A small multi-label audio tagger, trained from scratch.
Data: 39062 training examples, 11.8 epochs.
Rows from block 8 of a small multi-label audio tagger, named by matrix and row number. Rows with one number belong to one channel. Each number is 500 + 40 x the weight over its row's rms, rounded and kept within 0 to 999. All counts start at 0. Numbers have three digits each.
After each channel's rows are labels from the 100 clips, of 14976, where the channel reaches its highest value: "strongest on" is what is common among them; "band" is the frequency band that holds the peak. Only what is clearly more common there than usual is listed. The data: babble in 24 made-up languages, each with its own sounds, syllables and stress or tones, from a formant synthesiser. In brackets: how many of the 100, against the usual share in percent.
# convs1: grouped (16 groups) 3x3 conv (model.blocks.8.convs.1.weight, 192x12x3x3), inputs within the group 0-11, a 3x3 kernel for each
# convs2: expand pointwise conv (model.blocks.8.convs.2.weight, 384x192x1x1, transposed), outputs 0-191

convs1.55:451483456509519496515484450550531452474469453481467516431568517481515495549472465542505516480493529478455497463531487509448416484522498534499530482486389437484480480444498502502470503478502506503503460547498553499473483468473635364634432519495451470551435494474512465533540472514539495531493461529491523475502561483498521506
convs2.55:487570480463516506471460518519444524427533478500494460513461504448531381573525574507519425471449445418478518563478508540483523412564498502466458507490502517489493436520538462589457482527568544487474445545448518430505530500466495528480528519641477444478502446477516529463551519535545525607522386454453482465501573496531501445430492478470499554502485559513529522510497511524441548439461511525476534513527450447554511417485508474531511478480452525488567480491466535481509485499568540550493458534514504548448548452571509437495441399567502489514471531509527462525463426432474511532
strongest on: /u/ (79 vs 14.2); /ɑ/ (62 vs 16.5); /eɪ/ (46 vs 6.3); /ɔ/ (37 vs 3.2)
band: 2000 to 4000 Hz (100 vs 25)

convs1.11:448539488528508548488455488515477451419502525479472458531528435460481470533594439546493522491477513543453547546469469549457472482562404464478473475500577501513473493472596495536440496471567523480495520474415465558426466494447513465503451475495433537456555509512512463518479484438448537506470482522504536467517481558517427540
convs2.11:521542485559565563488470520522545533427523487419481485488481516564520473455521475478531450474530530446481525509516533489502532545518460483498537515463475504475531396549493550420485550466586473517539523553532435428555472458559552525443443459491559505475479454428526435517468498573520514512578527527505580446434511511451477545460507532528486504390511537481437593419537524482499496467496488555477541482438483473497451445502490516485528508495500522470468576461520507494473484493535437503546603483530521506494535437488478457478545551483528525532488502486501521522497453474547477545
strongest on: /k/ (61 vs 20.7); /aɪ/ (60 vs 10.7); prosody: stress on last syllables (54 vs 20.7); /ʒ/ (48 vs 14.5)
band: 2000 to 4000 Hz (72 vs 25)

convs1.100:419521518567511455567456511567486480488505510537462426501498533523423599418491569564520527505451524467473474569413499475477512533476429471534565434501536526504475475479493524445458472493498441484509539492489505455479474488503497553485533547514559519453435506507526525533436475426559509477467479491499507462437488465473581507
convs2.100:502453458534526489521479475428552521381510489450560520538455516518485522493565517450523484537528501562530418557497446449515482508479545487495440441532556513553517552568508496529477423532493530392527420453530579509469485581499553515512487485474541467512496521479480470467471504510523442526610526496564529571501409506591522512485579421540494523521569476571419392482460468550533505481508520551470488502499569498567549497465520455557517514481482445511571441500472434524478483558534557515463507466425581422439499542505430496468490521514516537472523472541447532534517485493489545442
strongest on: /ç/ (63 vs 23.7); /ɔɪ/ (61 vs 13.4); /y/ (37 vs 15.9)
band: 2000 to 4000 Hz (61 vs 25)

convs1.80:446542450412506473505421467436426482434520462553512506490472507509574528532469511476500504495485502522462502496543486515426564438514490500513480518579460452498546487467468570505426518441519496469539591480429467514500506525508521480543532532501494457542568498439534494536479493581455551539531530519507444458453473536517539406
convs2.80:474461499505544440554471510520490501542571541516457504496456487531493492520497491539530481573541503495466515470483483537433489509571513543481542507526399573471496502450539432552470463501475527509546542529438479587486539474522508521533522438492466487514506535440553495520548506461540561554484425513518449485446545573513488464446583518557471429489524520450475523461399497563469474495511448560546490572485525459540471440463469443542451550577529516565497530450506567529500512510452510474509484459497480475508521555474470546507485487506539491533474414522429523511445508525492536457
strongest on: /k/ (59 vs 20.7); /ʒ/ (38 vs 14.5); /e/ (34 vs 14.1)
band: 2000 to 4000 Hz (72 vs 25)

convs1.78:477549545471467566556448479485506484543495489508480493514492495481513487476536515498548518441493499542504462452514480414533567534532481518470492480554510476462534455496555678432478446464474466526469495492466417497477471516456474533518499510506464530482635445492474494516418551475486520542517528460512483566546476493464484531
convs2.78:542462489509505446490498426536528457522528502497428520552484472486479426511456510511454481556575490452552467423499504523494538523406445514502538555473567491448537489423486560497474490520448485481487556483471469549493519443477439509559551482509507499470497516421448441509430553532472489481488477499462441526520515507500501543468539550428487523541565454390512547536551530531464502469516485469493512591443533503533436568471542477540479585507553513509504485493465465488516587450550493495473480546509483545528474448429504552513476523450591573517526469521506467548487524489544469501
strongest on: /k/ (57 vs 20.7)
band: 2000 to 4000 Hz (61 vs 25)

convs1.102:443438511542471504589550390453518544412529543560573485519483500479511508494462520533506512560461510445497534489496473439496559491488487498464590476512519490474502512528458440493528578594325547511527451530497462498461511533469545457483477456548510516502505521452510489509480497509488506466501538470517515480506481502490523484
convs2.102:538520485511527420480500493495467554405457547541468515555400464479531510500501590578472487495471482499501538492481460579492508520436471580534524433460519443474527473469457527473503561489503545544467490472528488489532463457538511541493561517521459591519532534494439545459492493444427510462514484536509512478586498435553390489522463502564406437524511528511562535595495559468475551501432430477476520512550542426524509544498518482526461501531441510562536499521404511433473505527437505445428567514485517528498509452447533479554581495570388561438482516474448450488519485499507470534
strongest on: /ç/ (100 vs 23.7)
band: 2000 to 4000 Hz (100 vs 25)

convs1.181:555524545527525467454459464505486508408472419480540530490461532456592466513526476464426427501518532479504496531479434528541532550485503469425517420447397535485491437508499542483474504527519550540498476528475479486548598458571479442449538480498455509530558507509483520469484509491466522476464541492483432556517532555546514524
convs2.181:459445513435479536550502532506482450497459444532470471528489541463506493494403520526490487551456438497475510494571562486468534473465482498542426520562463510411474582481559521445486510519478551473501510524481512501516448489424440519508473531452453569536499474499517463483523636456496531489487553484498512502504481398484458549509428562501478522488435504531532444441510492563472525509488530503506442506497522506487513486483591555493557529442546516461486493472496496545511515566442601580598577501483466406492555559544518533526443439495549442483502473476463523524529515478481532538
strongest on: /u/ (84 vs 14.2); /ə/ (84 vs 21.9); prosody: stress on last syllables (83 vs 20.7); /f/ (73 vs 11.7)
band: 2000 to 4000 Hz (95 vs 25)

convs1.21:543556473527438524579566545454528524533496465504530470471517486467517475445491475470453486533565507470471485506479541544466544420485455453459511493539481459455480485464473471563462479472423487508569505531491484535511417473495506519480553494466422514405532492465453521511498493473412522511531490509512484528617452618483514501
convs2.21:489543516478552518546506567511469399510532530534488537551499543430534479451503525514490509551547560513568472498479539545440473549560533592513482556464534460552523504464475505433505556478476497483460516550497491480558522474477550524565466464506457492472498481462490543534476539507515465515467488413514464457516510515458471497399526494533564440443516560483503445454510501485500416453431508442516538519439475424491476477521534482450500506446468492480463494517582573517527497551467469449512470436539486443542536412470488531522535501543510505512555547486550510537543463558449475462
strongest on: /k/ (47 vs 20.7); /θ/ (42 vs 14.8); /ʒ/ (41 vs 14.5); /ð/ (36 vs 11.2)
band: 2000 to 4000 Hz (94 vs 25)